Weights of a small self-supervised image encoder.
Training: muon at rate 0.0058, 2500 steps, batches of 128.
Data: trained on histories of elementary cellular automata, time running down, 295000 training examples, 1.1 epochs.
Rows from block 10, named by matrix and row number. Each number is 500 + 25 x the weight over its row's rms, rounded and kept within 0 to 999. All counts start at 0. Numbers have three digits each. After the name is the row's rms in percent of the matrix's.
# convs1: 3x3 conv (model.blocks.10.convs.1.weight, 192x192x3x3), inputs 121-131, a 3x3 kernel for each
convs1.14 092:517527505497546497503513480509488488500531530515544513476509507453513552473539572436457468477492505486510481460470472507499437481512478478489492478513514524507537490463488479490532509488521506521507512543534492531511518540520496531498486502504496499536527529539501525525497506505529512546504482495
convs1.15 101:482488504504510496495510515507489498523503494481524488494499543455480518516459476476485491497493507500511475482470514509489502522464517495488467504492454466519470500485490551495528502471521472499495501487491492507468487499484485499450485485489509523493550462530507452485491514494548534533519505546
convs1.16 096:508534512515510507510486473498471454498473487493487480494462494489481462493511512498442441522521496505486478511523542547515526501501495531492506458466473478513539503446481530544531510480503497486504491540523515507496521524518490500488513514512497467500488455442482459477482467465546575540515510486
convs1.17 100:492514479464492508440504490489497485487499485500516509459560505436533469446505486470474509495456494467457460519507483529505497523531521492473481513507528494489466512490534536473526518442524512481492505471476480475475455458472465470466467451468529542490484511484491526489528481485527473506509483535
convs1.18 101:500511493492492505518514503482500478465502505476482483483486493501521501568549494438460493519497494484496456519535523528463475517489474500487494474485502495476536504509540525518525546538508469520507534551519494489480609514522489482463507476499516494483513498501523485502508498510561541504532519499
convs1.19 101:465501483478542449514475498495515529536532476491506502485517495470454516493554496516464519539500525518560489502504515511498478452459459489470518460531479504457500473472505493481474506511450483485500500497482481494474536527529514523517477473499545499506480487473489562500497495498548486495527535483
convs1.20 101:537518530527526512505513497516509530495524543492504492549520489510541520497486488511489465504516549481537487526536497493513509467482437479447502458487426436507541509476503495500506523516504510506486498506497512515514472527494452513455473531498465506478524516520448458455499501495495475523547513535
convs1.21 102:476479489517489470533502492472479482494476489467486518458485518514517510505511485481498468493489478481478514449459501493434473531476510473504532466477549460510534501515541505476515530453484511463487516470504520468510501540535478491519492495519479461468494468504488426483533525536519526525498484502
convs1.22 100:512494493516534487493484489520498498523503530504562494594543512531479451546525469514473480461475458482491466519480483552435555569536541492487460466488471459516519512513550491448490509465516541540509525526477518527504485495524526546521484517499500504526450517457473485459488511548498498479514497501
convs1.23 100:522496489492486485479510508486493486503520494477502503461479512445530553469479557533475547515534535492459527549524527533492492551523525482467493511523478462494476493446495534517509462443476474487504501535508476476514535538529521479485567545528499533524487575515493546560493473443514526475477485457
convs1.24 100:503496516486465507530539520495494535456472511469487489496472492482478461503485507521540548473469540486519502504447497514501514500495449521506484519476499496469471504498511484493507500506488519524542516502541511515504476474489513520497513519498487461501517493501565549561494543524459476501478469450
convs1.25 103:532453499530465493532488501551482507506460507542509556506500510498510487506476487497462494480493497534491485502484467499532504491492485508491497469514485529492519491508490507508506509493478490496473500518488519494476503470486464490505469458518453455438449425469487445469494531499528524521525542502
convs1.26 102:492474519471563491478526471518514516526489482494539501526518495527460508493475489466481490507438521473520516488450504498464471492468453491507501506474501487547504516510508541490510509502517481482479461474484486508493518493492478494498526543501557539512536523524542463487481456531510487520485502526
convs1.27 098:539485488531522485509488482461486522521487553503488489469490487446537506482567516472513504485512482478538485499493469461510438431437504536494520519483570524521497494495452497503480484485502507518527475492493466519485528494488525516513519504553491442508434440423451526414489537495514513508483479488
convs1.28 102:467488488490501487460488510527465476540535492521568515455439461414515504473563569532510510541488490519490479535501510547509519492490469473516505476501454546508520492508488519455480497490484524519515477462480509461505541526561496544511496500478484479534421465492443512557496510497540512496452479494
convs1.29 110:476465542527515526519518476516476459508485464501482486466498541494500530525523446454464486484480510480545470430493547456472523541484434515502473568446470494473516504540515532542506512514477478499512518486504526504504465484538496495519497504488455507503482503486495448456512540489531507484500523457
convs1.30 101:538484511492496501511443515515493484495498449500474487520448495552472500494456468514496513509508472506468491492480469474452484500503503501473492512530458529510456501489496487487493492485506501499488531495467490490479486502474468475461524520502486498502533462531495493489495510514473452508492512540
convs1.31 104:491499490514499517504491507527509449537484472505503460494465426499498463549491486506523500529544533547565471525514524451528541489495504515517461580482465514531448487463508500470499476469494484479467490523494506517481507486504505533498522525517486509485482495453485494475501495515501457511476474498
convs1.32 093:515535533490536529452529497476490467492522508479523518461512532517519546456435477425499477469502518463431488487487490472496526489600505445502495513500498498465523462478477479485459475525459504518499489482496485495496472492565472548563460544504514465496532486509542487495507492497531515492510520501
convs1.33 100:550502489564486486525484456519471454508520489501474478505477492522471494547460459534527423491539416491535451518573547508494518495523548529502515484502481477455486489506487478468458492486487509493492501506453496474495563485489561504516549479497440515566464520598477478586495468527478485475502502468
convs1.34 102:497469499505478519503461528494485518456486484513510500497501518454525478503539531519560543430551503506545518478489498568599531469418442538493511500469465529488507477437465455480477468504497507540519505524490517528491525548536512530527534494517447504489478593425499541446507488496490503518497475489
convs1.35 095:472438486491486514507516521482484532501439505479455506503481494502445498547511531561544572507485513487466464498472464466467467492480516453568505473512512463482488502461476481483504517499487525515479497523519508495496482480487504505486488484459521553508489496484505525511541480516489494507483488481
convs1.36 097:481441502491498494496507510477506500477533490491495500520502464567535520494472464488452454523543503447442516486459463532470510509588530525549498449475528481464530470490479495527511497528510475494469507483492505496526533519499544469488519534478550576492579506490518473486497498476483500491491537517
convs1.37 098:549540485556530478511498486468466478448501494481519541478530518508491521497504491472516480479509495476502491497503511532466454537499475472515537483496550508510551486506510470530517459517497483512501492498513502517500487498457520479455471454452458500526454471515487512534534472507509480502464471485
convs1.38 093:490481511524503533498488516494491484513538473507515520475473483510493539507478502466453474498491509526522483490468471513484523493496508514535495475533450507502431501560514456501465486529501518514516496490503510488533456523501458493500455543542517443525583466586532444523503569505469487446482528485
convs1.39 099:494452495515444515524491514490505500513499508506475516495539520475516505475490523492532466504526475488493465520481450533476507567505529527540476509535485476516503517504484491508525515504491493515486481481469487473473534515510499502486501519487499536473442560476475536514515515497508523490530490487
convs1.40 101:541497512477433490462492478513490495522471482497477482490569504500572481495544504501516488469514495484496504529508468545555452493535492512497544471462507512508528465468470494493489492479499479522505480547485486531510503535529509487493454468497462499488457579472504548482500479496508522521488500512
convs1.41 106:473467466477489472482498502502510537496489491470481480534560495539539545488534531496474516478468554504497544496503519507507493484531516521486492471470475498480493491517512533497498537507517502485519511486538496504516492494505491506541484519505514534460500483519499518511488463513514472507543522515
convs1.42 105:503468486500486478546521503478453502517493510518483489480491487523470459533455502543498520587578509541476491518481533461467518514524537486457460502497514490491437516522471525536495509517501478520487527503529520475503493504503493509468541537496472535513487521532491562532516499496549554539493499523
convs1.43 100:474430451512484495504504511492555504517566527469480473510456556499467519485466478496507542467481512497460571476465475526486552490499507465497523488514518467465455480507508493523518475493486515494559503492535514488500478419495514504513558554521521493510542538549492493508494551497499514473488519502
convs1.44 093:510518509547559535471526472451492506495475517504529493564487532486477519455466430506492523492433479488461471499503486487549543439476521470514477439518453457531440505548501535488442499498469513525530512506544496483487521504517499487535430476504571513535526470559465420499503525516503510514508525511
convs1.45 099:479508520488518497474511524507540506467495525480520487477450521501457552493439523516475486498455460505522457498529521481470489487510511454493488459484453499506462509534537490498521494530510483477478501474481472486460473499509498530496501505487502424511535435553540451564482529492484521506480564490
convs1.46 098:511543497525516505520549479495496519507490537485443472487544483464505459499494458475523495510461466501492412499472492504548467519479499498485535505502545480510532513468452498490470482512467505511521500527522514542524474490482489483496463441483477458508492485530486481527515479481522507487491520486
convs1.47 100:465468456496523467508559533510569492516563516497467494477495487499493493498537509536472470525505474496488464516505515552512559501486484500502507491508521496463446516510476526501486517504493497510491507500507501520516487459448494511515539526503466512511477523528447506501482475500528512506522495490
convs1.48 095:515528534540588517502536516553550528518504545523530547464467500526534519513492496481433437508536523464444495515501485450479476486493525486506500494467514502505547482501481537524511509501484479478479511513508503476493493518516460477466541556523460480466504508534476484464492440477523525521533507525
convs1.49 099:475471507487459508505527562504481492482472481485489486474488467509513488527532518475432468504507503497471477549497519534516520509509514539521508491489483465507508492504487551509516481471472490508473509525505507520508507495497499478538546536540511471489499489490507459454458483477525551550452469470
convs1.50 108:466473507526480497483472477523511544503514523487522522499527500424504460467465476530525511513487504514512530502508507494524526522536506490471502492503494522515487492535502488513469475503506516520504487466487474471483514504480505501515504475477497487517447432475521490541505537505460476485488488480
convs1.51 098:555559539504499503482472491479489490487465471484519488486490482521483482490495489501503563530505549505559497539498528531515512550496500470514527471477509545566508479511483493450504508508495494474516524475519505519486560538544561539528524507480499480510495471512474490515513547557507486512486504490
convs1.52 101:479514506485501501493518515540503485496520493514528529490495482462524473520539507555472459570546539584504524526544530472459484508505522506448453512478490524506492499479486488528534466485499497478454500531492484464447478517508501511478536533526489524498455513525433486527472443474549535553496469480
convs1.53 100:500478501465447500466484516494496497490528495492492470516503546491457532470524518510463470497463506510478469536516576483559508465552502530553541534564537502491500528459535475441488469495487539481477508473501495482501498487481520519524495502532519496503544426526508471494545526557508505534524525534
convs1.54 107:483535483527509457477500536471432512444468522528528475534504473549472442482495518533541487521520483492503483512479482484473471511489500480490483455459571519505463473464528502489448464486520499496479521487456496503508492536481465473494473466454482494466515480450509491470526473532543498472517501515
convs1.55 107:515520513479503495470491511582506552505538531496507534490474514517497525502465512543531505546570520542491494517539485497453425551518504503488518525606546535471518476497502497508486499520518498500497524548517507481508512532510488548474535524523470509522507502487521519517432491487478516517490462480
convs1.56 104:493516502518509477520492479527474488507495481520508496473531464471544472487471470454551450472537510521472511513461494521482490488501477535480501519486504516504479494505504500507490514543471506517448495494458519516479535502493534511476524507483518512478529471487493401483484486529489476540523509518
convs1.57 097:480482489481472479516532496469496474482520482477469478510496447513476492528515513443475480474478453503512498541524546518479514509510512510488514510556500517482530534511489504511521499514505494481493493499505497500503513539518541533511531522520473489530479446502577548553471502480475485495507514476
convs1.58 104:498526506555480504517549528507528479517473496487474487558517460555512455569512457475531472524500501487514478489494511424484503453472497486515491533490517505472498450505507493502511469480507498453469481467481479463469474471473494496486509518497537488449540479451552487428469482518497469523504467507
convs1.59 098:461480493453504444471467471511478496491505427478476476510496462462505470493538513516497493480518457465514507476506506500513547511509506504556511522519446498513520506485507488460563490528488507534517505522524483496490497504518494494497511501501508478460504510463509568508498481505516524555480513471
convs1.60 109:498512471550472527495491490481498471480547506496471505528499536507507528480488473465424487471471511502452490538530533525482487540493457519487529469539498484469508494497524494493470515512499509486530507484519508492499499468501543452479512505494487491509447522506464520490485457530500497484520514521
convs1.61 106:503498457504493499478500495501464492467475484514541484512527456504456471448508475482468456487428444443510446526527492504473497483521493478461477530440492469477502519501472490505511541509486480495492506461530498489501500482464476500435484506497485508474447466449469495452507480474477510474516515450
convs1.62 094:522473498516441487490465484490489518512495499534528514493501492516533495513513458494469523516510504537529503461508493476501459524537492481495529500530509515484515477468486497464480510514510499477480511507492516456472500465484470487463445467488497548514502555520504563516472484520502511518515501528
convs1.63 099:484454487503521507533514520466498498501480488511491508503542501464513467472509457448508470477485484483472520479504526518497525487484524505550535520485516474503467507499527468514496502501499505537509506537475474492514493484484483503485503552518515519502496501466514513476505475484553479489511481487
convs1.64 098:472488486477506464500555510457470474495494509506488482456517526473567498499559572494492493553553502536479516461518478463483492501458491479464464449480490464456498522496519530516529482472518470479476484530452486478484467485454473522474482523495470471529456491485488459487502498518539511503498471465
convs1.65 090:485514495514546521499501490514493518508497494532524518453516468482553509497513490490519468495479482513499433532499501513491516488507491489471482489492497535509503521458516527479522544480499486488503483496508522514511508495492484502501465480486494524483516541510476553479518512499517513488574503493
convs1.66 113:547533469499518509470473527481498497470506489484504471513495433472565517487502562507507504512459498478453488573512455479505535468505518467506533526481483527541467512514488507484511455477544486438453498452495472444528561505474473516521493500543526521483498505511504538525536522466514499487460485506
convs1.67 093:497476506516517506511497508501497472410484491464464488507527514505514509486487462531557532453501487474494501452463450480464472526510481512481473463475454485447478510469497480492515511457472530534532493499527490495508506479494528497495512500501472464474483450471481467464570514538497507512485502518
convs1.68 094:504487489486512506517510553470502471509467503493490485487442458497473470535508513472474482485467520501477505531522513563526522559524529485523519518517462480551521525492499515490476511497498495496497502463489513537491526496491493466505504461458523552533489547510494528464523498498501495530495506550
convs1.69 097:523509494505489490520499489496487518527495496525493452525535526517544511517534504450510518452501533485477500495539481495534504525514500527536505487513530516512520518505506511472492497486488476516531470523557479518541507493478523531535511495496458524496427513519466487467480491502477526517496491502
convs1.70 105:514437503479516456498463498538504530509491475529501475516516517513475558509500454490511515499455483506501467513469489466470512499488515461522505508514473523470481477476516506501529507510532491516530487509503511508491539517537496513512514457489490509463513503493511476476497502508506490505494496492
convs1.71 094:496520494485512472484528492491479507509490503486473489538564549482553455553551539463473489491498530494465483480515497471490456447465466460485510492520471514545496481478462454516441480471480495517465497556492494527501502512477500495487468498469487601494464529456440536463515495481523525552466490506
convs1.72 097:532510487505528467481529506544491501486511472556506529494474505479511517492511495497479471475466479481519519499479458456508478526552541481504507486480499558496474502477486507484462503512485479503503491480500465468492499499500460518475463467477429471465436498479475471479488516506477530502462535505
convs1.73 095:501510519469519507514526512523545506537512494505497474475481518488510534525516505512502496487491494504514513533509514506471444540516511486463456476493473508495517502488450490496508503506500522531515513538546510520528469480465479512479491511493477485497516475500538534506517515489488516515511516519
convs1.74 102:490486518499506542519471529498508535514575533488510506498512478510419491532472500487523483541493500541525488569499501551496513509473478489457469504479491488443465517488518491498512509504520493502499534489525537487494465528504505555556490520549541529537545517535548516537483482483513481495480521494
convs1.75 095:490483485487527530487539556524542516500527484481481494519488440475455450522482500502554497501485446482472484473493496531490524506478508459500509496490503473464448497499486520521485520487496502489491485481480516473482455465482488528472513505522465486458561451440485476474496487498525508495497468511
convs1.76 098:451497475467469495509498499493487512521534504491478507472453438558449487538515518511517517502487509490510513470453484462504537504482491534546520514504493509494468494493498477489477497497483506478501480450474464472497483524501515486497508495507503493450544520560502536532494515505472503466475474468
convs1.77 096:508486496521500519486511505503481527500493493510497525482510497480519494506533560465471514486505498536529498502503513481451484473462532469439496513499480521490494546528526543529528562538556497474507527467508530504526508488488521503485496494511515536522497554481492541437504544513467488468487505448
convs1.78 095:505498492470495488464481496488507483534512501498484473497493485501509529554573536535526505454520456486561490463456467467510475482487482530475505467486517475461535502511528506501503489509525464463459458479496481491492461460498478492496479494485462511470508541523550550498536483481543540457524549493
convs1.79 097:521521493514495441490440468477502504488490478480507497507487503457524494523464498498476489498541484491527468487487530535540504484480476511474490496485542520528486472480496480491489519463472482489521471478490458487470515508506518551470499483467491525502496470502493482542479481480523502493503528474
convs1.80 092:498498521514512526507496510481512505467493493503471498477486524494471493503494513520522494510517482498496488463475468471467484455512503504504488527505485486491540499495492488501473491501488474517471486455443478459468497499526480483507493456501483509525475446549501500532537521503513506492522518499
convs1.81 101:503527551531511528485499500495525529530480540487488496454493498491568500468529476499496508522502522497508469495546537492562494486536479556539477546487529510492495492506490471478476487516520478482468518526491518554502562539547515516503522519505484446475509476497503478468497460483507457499513513509
convs1.82 099:507521535513521558513522512522556541546534527486481490470487470530545511519524493511516501541534502509477452484466508448511473517536545511529467514502516477467463512490489473495480487503513522517499505537520515505488505476477523486503523510527506467443525507475511569495509491489485540521515505489
convs1.83 100:509483494506506537494499497521483475510454492476482512527557503506526431547519458485506498489513502511523506472471442506502480510496517489492467511519508515481449527515470522514473502511522467479496489561483522531526479470515482490512494501521489519489489495461534482496506503479485493493479499529
convs1.84 102:495466500493473501434479485496490500487466510494493492538444424563445452536449508481510482452532481465452460505498529513505483499495491487509497500502511506488505514522475477494509471499503489486465489483482520482482497490469491467461499451497522506511508457522467461520527481467476485463505531484
convs1.85 106:484513469520474499448486476506498514513533523519517497550489491508546507510516534559542494437485449474485477490475509491516484502528560454547444505451504484524513481467500499482479544499518489530486519480502511509486498531484544500519496487520492454510482517450470457493554532541433523473517459530
convs1.86 098:489465489536506476505501485468501479520498547512512512506462524535415470510463431538526528540482543494493487467490529535526507532511516479461478498494495505499518540462506497477490513450475541495501496485501499478471480434508507460491478494509478470515489449456499468467515503541444480489451481504
convs1.87 095:511461525525487523492433484515507507476489480462470479477444551544487628518460508531475495515489513488471468492491491502471469537534525478512473503492520499503496547530499502474450495505478461523479484502495493513500490460477512512484501514489480420498501469550461448498537527540487473481481543509
convs1.88 102:478500516496489522500512536498496510493505523496517525479465462498491496520504506497443469525462503498513513487532513461481494524455474479488489473522491517529496556514506476524518530507519509484493476478496508471512500531499496479461501454481456493506451474447452482512524510526500489478487481432
convs1.89 098:466433472534509504517492506531525525466449475435488455470491476454506488521516486545531505489493515510521544504514508525550555458457443496551555487536549459543534505486516526479528507493491508512500530531527523527519470478473485498507470471469462466451478505489500470481520504495541484576494449541
convs1.90 099:471488490485473496485505509469467483496464498496487531499532515511482484468480509518543526493511513481504495501499500502516464488522471470483469484490471504543517508511525467494473472514503504513534490518525504495516462479500462545507476502490495475558539519569493480543547509492521499500522517505
convs1.91 110:471476491496508492515504507498471511492484463557515463457499461496501481516524524472512462494519486477479507529446458505476476515481539512559490477528511521550497539485479500477493495464498500543501511512520481501533502512478508509474463466463475472507469485500462493523505483475521522503476510526
convs1.92 104:488454514531501536498486527492473492481484465522490505478518533486508530511546548511493526521460462508441486479492445500536521476507508508539554469465504504457485512479491475488513495501477507514495503490527492510512491512499492493502447453470520512489493484497546551528514522480507510519484509489
convs1.93 097:463522501453521533444509516500512473494479517467444499504506460525519453474488440508487515493469500481509525502490488514508466513469489504519482470501504528555565494506514512512506515490519510514493484493487482488500488506473473505471477467484503556480481600433494577449511468476540455467512471468
convs1.94 104:519480493519519552478468520485489490517544494479501472514455572466455548491498536514489530493547534529499538502492494550464493478501488490499452467487455454450460516495553507468517456514487490474532475478497496481487495507487506474517498491525506453545509507512511464492503511540468506466474480474
convs1.95 100:511494477523504452504458480500472471473480502490502491491493502486487509503472563525497504499451537514454479498456486519445454548473466468492474443518534451492515511520475505507500507509490520502488526498510525503538544472471546518473530488484493502474472493458507483510495499468516516511475505489
convs1.96 102:475502493467494494491525500476474508447514464487531491456514515470527471485479477444506466438516495487483458532568512543574497491527471485518506484545526504519501523489528518490518479517553510473499494470481452472488472485470461501464457530499491480542562519528569486513513484491521522474519540502
convs1.97 094:512509515527498501510470507514508473505505519487471515467493544474528549459521550496476492493471509478517528499509490480508447525504477518483455511493503488505463477485477488470510502450487482530535480506522472518496539525482572497477550503511445497569450510581436534564522533523532496489510507497
convs1.98 100:513498475506453500486484508521496497505530520471540480515479525473473525540511507465458546463467518545584531473522480429474478511467499510516486508548499475537437520497520508486481491502478469482509486516506481508473525499515523460546500480512519427485479477486498498518528527525541476522491516483
convs1.99 098:499548501483502471510506461465529480510478510517550528516468471482516490470443461481512480440538500507488470518491505501495498487497495479448463477469491506501490513470512530542502490467490515488508505566507489488504506532495512522484566597554540538527514505503477436473508476491523557534515480466
convs1.100 103:499493509511487516499468531472497514517451516487454528470492500455489518430484501521426504511466466476510503497518513489483515496499534499439526505454476497467500481500486478511502491501472519497540506489518509486495525513533518466556512487523477469462445474449487506484473475507478473526493482488
convs1.101 099:522508533498495519501508508486493504527505485499516502462484509477521483489476503461464503521527504488520504538538539459484510523493526496514514509459445530520522497467491497526522503503464489479474521549537479487512543511486491485417515484469503434469492495516481476494512473491541543529509515487
convs1.102 108:492517493520483509508513504494507505512511514473494495543540468486521523511530548535551515510533500482490508453514480525517505498496456527503503512537510479492510527507513481510482499487507503481497486511491485455498475470454519503497520480527513511494484539484489541547527478530477492476492469485
convs1.103 096:510482490493502512500499486483532543524523524529517515528475534547479503516496510516520499568484517537542523503495544507542501506501532492505538528542471499482466545472513498556484523492484494512494497499491484505498495486503505500514505500536533536518577472492492508481515493497507514505515498495
convs1.104 106:518535552484464498473505516509501497471541524507549495490523497564512518499468512511522476503517500474489494492537549520511492517471497501448465526528514488535508460515554490504482526457473519520521540496524513519485481559511486456498480479467491513509511508501493501501477543518517503493514498476
convs1.105 096:513488486515505530499481523512544526485474513495497526474416483535468547517468465517494536556505496519482519503476512524533501510531524507471486485461465480502484471512483448473455473545502512494544526479554526514548535481504551503481523485506500427508564477560543460471536526543491474521509558569
convs1.106 095:495488497466472474477486483485467486504518513468521527527483552525452515477487488529535477498487472525537536491477432530523478528533516468455492493520488464496493535543519519505485523516524524482498521456478498501473489484486514492501489477502451490434439473440450492469479494485482487522505530525
convs1.107 111:478485504489536482470493461486515517495452503477489496502467551528533541488453479470505508459449503483470488536470511559499493548532527478543491494425505497489489533527512521486503508469487514525516498504510513505505506460476488464471536542499496474509535493515481499509503536515510475506484504497
convs1.108 098:485511510482465484466461470523511513504498514471484501481505476470531490443524473457516500476548486532552511522505501534496527534507539493497507481541500460511507518502508556503524532468532507486503522501520526489501463483497470483481492508479473509537499562531469588529475483499491482486495475490
convs1.109 102:491468498480477492482478496528512496530526508536491488499537520464506538494510497480481441446516506465475479507496471481530509438522520494536483516534459502551473532480480521502497487535512498501503484516484495481465512479484477520486464475479461523545495470519517480494527500488475497461477502474
convs1.110 099:486486510503477514488481504458477473505516502528551494483500502510439519493520517490496518545470503515509481508515498475501509561499494490529438481573495418565440515514500514498489531497520504537548479475498489504473534506498506497480481458498493526457483480482512508485503503528495487467519483488
convs1.111 102:509496505502467477518478488477532484507509476459450489524467548517439544495478503489495496534495484474488479502484488542518490513482483459498512525500551461489531495496513470526507502539488504470503521500496497497484480473500495485492499560505496485462491456493487448503520518487491497497463504464
convs1.112 101:501497520496482525500483514470469500441436503474460482521489513503520547483479515518520537480491549472517550468478488475493513543507505524514486496458497485499466552486519485515473492508450509497481494485505498496506476473477496470490559541521501495465499530507450472464520480520488465473515512479
convs1.113 097:527528522466514492492534510474501477474512502505547499505487454514477425490516469482443474481525516466485476530495488509480499493508522467488466471530500500562499506508516490542525507500496509516527487518515486530518479451493459460463479454520524534467547548482543507496487483487515518534453451507
convs1.114 102:499495516497515501482486513485480466496477496538503522496490516486505494485526491489509529494523553529525588476473527491515521490495500504526492458444462547538570503493484511475514512506501492523503481505462503509502522496547474482493474495476457480516503543560471510511468498497474496513495518502
convs1.115 097:498507523478512469518526482501500525494486492554541513550554533545559476547519495515516495516508507517488492484517512528538493504481481510530514535510519547520521514473513541496514522512482522524498533544515533510530490466482509499505497511523497574507466575446498539456486455455537488500526495464
convs1.116 100:465478540470496546505508529474499509488531491504481529479471480465520485469497413479471498494492506520485513449546492418496519435508517481467495490437513515476500515490464528500470519510483502503497522492498515484492462463501448467524452477513529470472531524487475535468530529489556527499528552511
convs1.117 105:502532485480510483496509491494530480519469516471545475467500490468490474450476491471483514459510482454464475479487485541497501496512505497567478561431545500516502549514553542526529518498508492491504509496524524489523517529515500499488520501489496487493505509485482494510517455488503474469504474484
convs1.118 097:473486499487486513493479523452508512457467545450484539464484500481505460477515472517509501533524487471496475486525529478519497475489496482547538455491566471462530515507522495497500500503469474501494476463499500490494480493496467491525490474525551523414528479450515523461518500477502466493518499474
convs1.119 109:467482502527520509497503480495496491479486486526480472522526484507547458503523473519534525489530509502479487527477506514487500570549535475497506503508489474503486528481506508505527491477497524519531513497525508505530488465470499496506493474521529570441435490388451508429519495508506509529519472507
convs1.120 100:518528526477488496505501487476471489482501495479459490485481488507465531491469554512508486458476482490462516549521535523523523536543541486524499497502480528499477467498504467489474492512495509518498480532534490490540476522481501539476523558479481425509524448522517447499470485508464478486483463495
convs1.121 102:498480466513484483497476473494491509465485502476507479526520469493506449516502454529540532470484485484471497461449479475470501518541525489489494476465448489477462494519497470502518490510512473503510491516495510506492508441501517461505529460502518498513496477451483479410549535517527510478530533485
convs1.122 099:481518479525475494471461469492485518497527465516513504559526497517484497515490503494460473485465451473471467513514510524499506533497492509464507477511497474496480475493504510515541496497497526499496526526509504506508430472483504501493536535560492476442497478498518510488505520515532537518496487487
convs1.123 096:491510489523505497493511484495560518474521482489442511468487488477451478481464483497576504517487556516513529501502480509457516556540518473556524494510496516486529517485491497509476487514480524499501519504504529502516455469500491483490532528521519529504503507527508506509513516506502509499491486489
convs1.124 094:509503517517456494519519501486490495465497446492477489518478512504519487512525495482441463488479469508484498513499473499535529488515493493526563501502460524496513521484514496497499520503524509481509492512486497514501494500502489522514551549516489447479480503520484468493512479492474548521486508513
convs1.125 095:493509517464488480501489507471473465489504512508541492505458453493518453477490456526469480525478513523522514497483570490550533498521527493551475515534504468516488473502505486485501497525523508467464479503485488490506503487514471497516525490498489490500448513505442465477516499492517495493503508516
convs1.126 100:507502497510478481521495512527478516483437522479452466520513545507517484504455438541501556494513523510426497499530483509493458508458461520491505525511537506512474495506509514480505496460517505503479476515436509495480478502508471471485526540506535480565478513500512491492492545554498519557496498527
convs1.127 103:490543488481487491450520499488494482498477485522523534498458468512498478492501521481464536488481508495456514519508517505467473503504492470508477494456511517501530494493491515503523508504521502494498503486489494490507504523524515536541489507491495448437513531491493535469491483477514530520529483473
convs1.128 107:525532501470527522485466477500532475508473492484536526512491466464561517531490502548511500495513511569505488487480476451512501524518487468488494444512513466516558515514498443481497480475489500498499455528530498466489499495505488525507512514506516496492483548475528498512526507512446458491497464450
convs1.129 097:517497472514509495517483495485492514513508520488492510535482480510490475504516464527510493459474520451514459487481553512541535478459513473449514490471514452460486497506499516505508502492483510486500474474490474470473489486469461498491531511504552506495565522495554535488526474487484491492488481494
convs1.130 095:478512495486475524488485489492505480492520503483478536523514481532519508477550502536491521527536502506495508446507506491478523516469498486499534519555475495467483491516482501506481500511515511529507526510488506508522500495482512486509538532509473499488501498475507565543540527495498505512498532562
convs1.131 098:486491482495452478476474489504544506513513540482502474509486499487489490495544514492472463505494486495491488498454502503457482483474474474466502506481520489489464506482500519514526553559555509490508514499505513500512478495552472472490488497493427367457456454459478439457480471477495476495527501550
convs1.132 100:512444481512507487538523499492489472507478476513480484550527498486547525490504535462456480457450495457484462557471484560495501520494482475505449498461504494501478516521520471517508485541504501495525482511520474527477534490492541525500513509488497508490532500546481472482484504503488487492509513513
convs1.133 097:487492485495562511492515519487486475465492470467469444435472518434465527471466552492487514512536505510506524493480505483535496490501496517471495494513517521507504506497477485480502481499480526534499525527512482491493466464495499536509447487498420470538452469531507488585484452451471483494489472452
convs1.134 104:498522520464467450505507507487474479499484487471517487487472499519550465546556539500509500503482515505490485521552541495503525508513569505517533501522516540545509458493486495501525484478495480480493498520510492510513490473487511475487525528541460420492525472482524462507490495488507495508453457456
convs1.135 104:543487475572458449541484480505543472500516501499491461494533512485490556483517557473518482516469552485473484527490423538538470536488476547518523550497532528491498495511493501486490492487546481475495489492505491484499492472481538515484538512484476481524446473497471487493495553488502481485503495524
convs1.136 100:492533495471565508503554522471500520497479505509506522498518522518506516495531530445425513455473507460485535478476479501476511525513529485516515498500498486525491513544524496516521521503495466467505472472492477479486513482532524502539523511545494433530499465515514473515484456498487432506518464486
convs1.137 096:513502508452477478486515512485499487454475494493542530488548518492538536509554512496476531510506515499539532546537546457511470479479483465461443490478495471537533501523486513521499479473473500531556527521576506514531486493480508539508529547583486512524504514531498497499499510505494494526488452498
convs1.138 100:456505472496499482525521503485511508546515533502512508507528491494508488559564486496496493500515504531542495485466518479502496469503513503502494493482499492490506518501527499495482487487489486495492453504475477511510481502518503538494500474498507540521487563510546525486521506478548559496483484464
convs1.139 094:503487506487484504531526538496489490471502492497500510495488541529499572492464513460498479452493476517508495507460482545506502546514510530460472520502473516479476552493484536511528502516503493491495501512517495476510494452484517473534550483527502499476503511511497465511537503502481505493490532511
convs1.140 101:509519524525478486516481472491477464531504476461498467544520502518494521505507447480447446491502494512501477516449511535509467486469489469499438539471505519532480516496482484491495517486549479499487497534558508530522546526522494520550503483455497495474493535545517534490487504485485501475487475533
convs1.141 097:492454457478493492511479486483456464488507489482476491438472466480555463482540490513487452533499478501545550534529462461528435464506497475469500482506465471540522509504485513504443500506483500499505502509489492536528546563518506532513493504521492518575464484533439496527514489519542508509502495489
convs1.142 104:466512494458497521473486500490481473490526456512465517535486529517473518503499498518506542564462567534484543511522494495495459548481500482514500481494472507478473516486497478483480539486502499498498502490494490512510472499532519516523507495530567567497580481525501560516502500517527479528542474527
convs1.143 090:490481521483484460484507489502501484530468460491465488508437432488518445489473463468475452506536527527491502504507500563516500523506475492502492505469522487475516510497523532514522516477515506485493526523527534507502533542543488480510490471489449491452474569473526535482490477487498513517490492496
convs1.144 098:489483484485486477517522531476489489507492500528540517467490476496491413555512474494498478494529515529531522466517479451540481467476471493481464475453462474508469499488478515522502526477510483489491464518473492473492512511467493501492481538508481510470481517433505495427509443458537485496496426470
convs1.145 099:472509513524485504479494494496530475474478499470468501487507476477486464529534488508488495478500491543484475512486471499546490449518482547492512532525464492461554533463476503530511534527520470470494494499507528524498478451488490491474478502498520473469508543499538538517503455475496524521555503512
convs1.146 092:487511527498497459472476468466517520458536544480505541518532503473568453456496469475514461504533448488473518525520530526505532493508507488498489479529521501506504481469517500500558506475474480489531512506514501499518515481515506498483481451465480498491456517443487529476459488470507498508502500464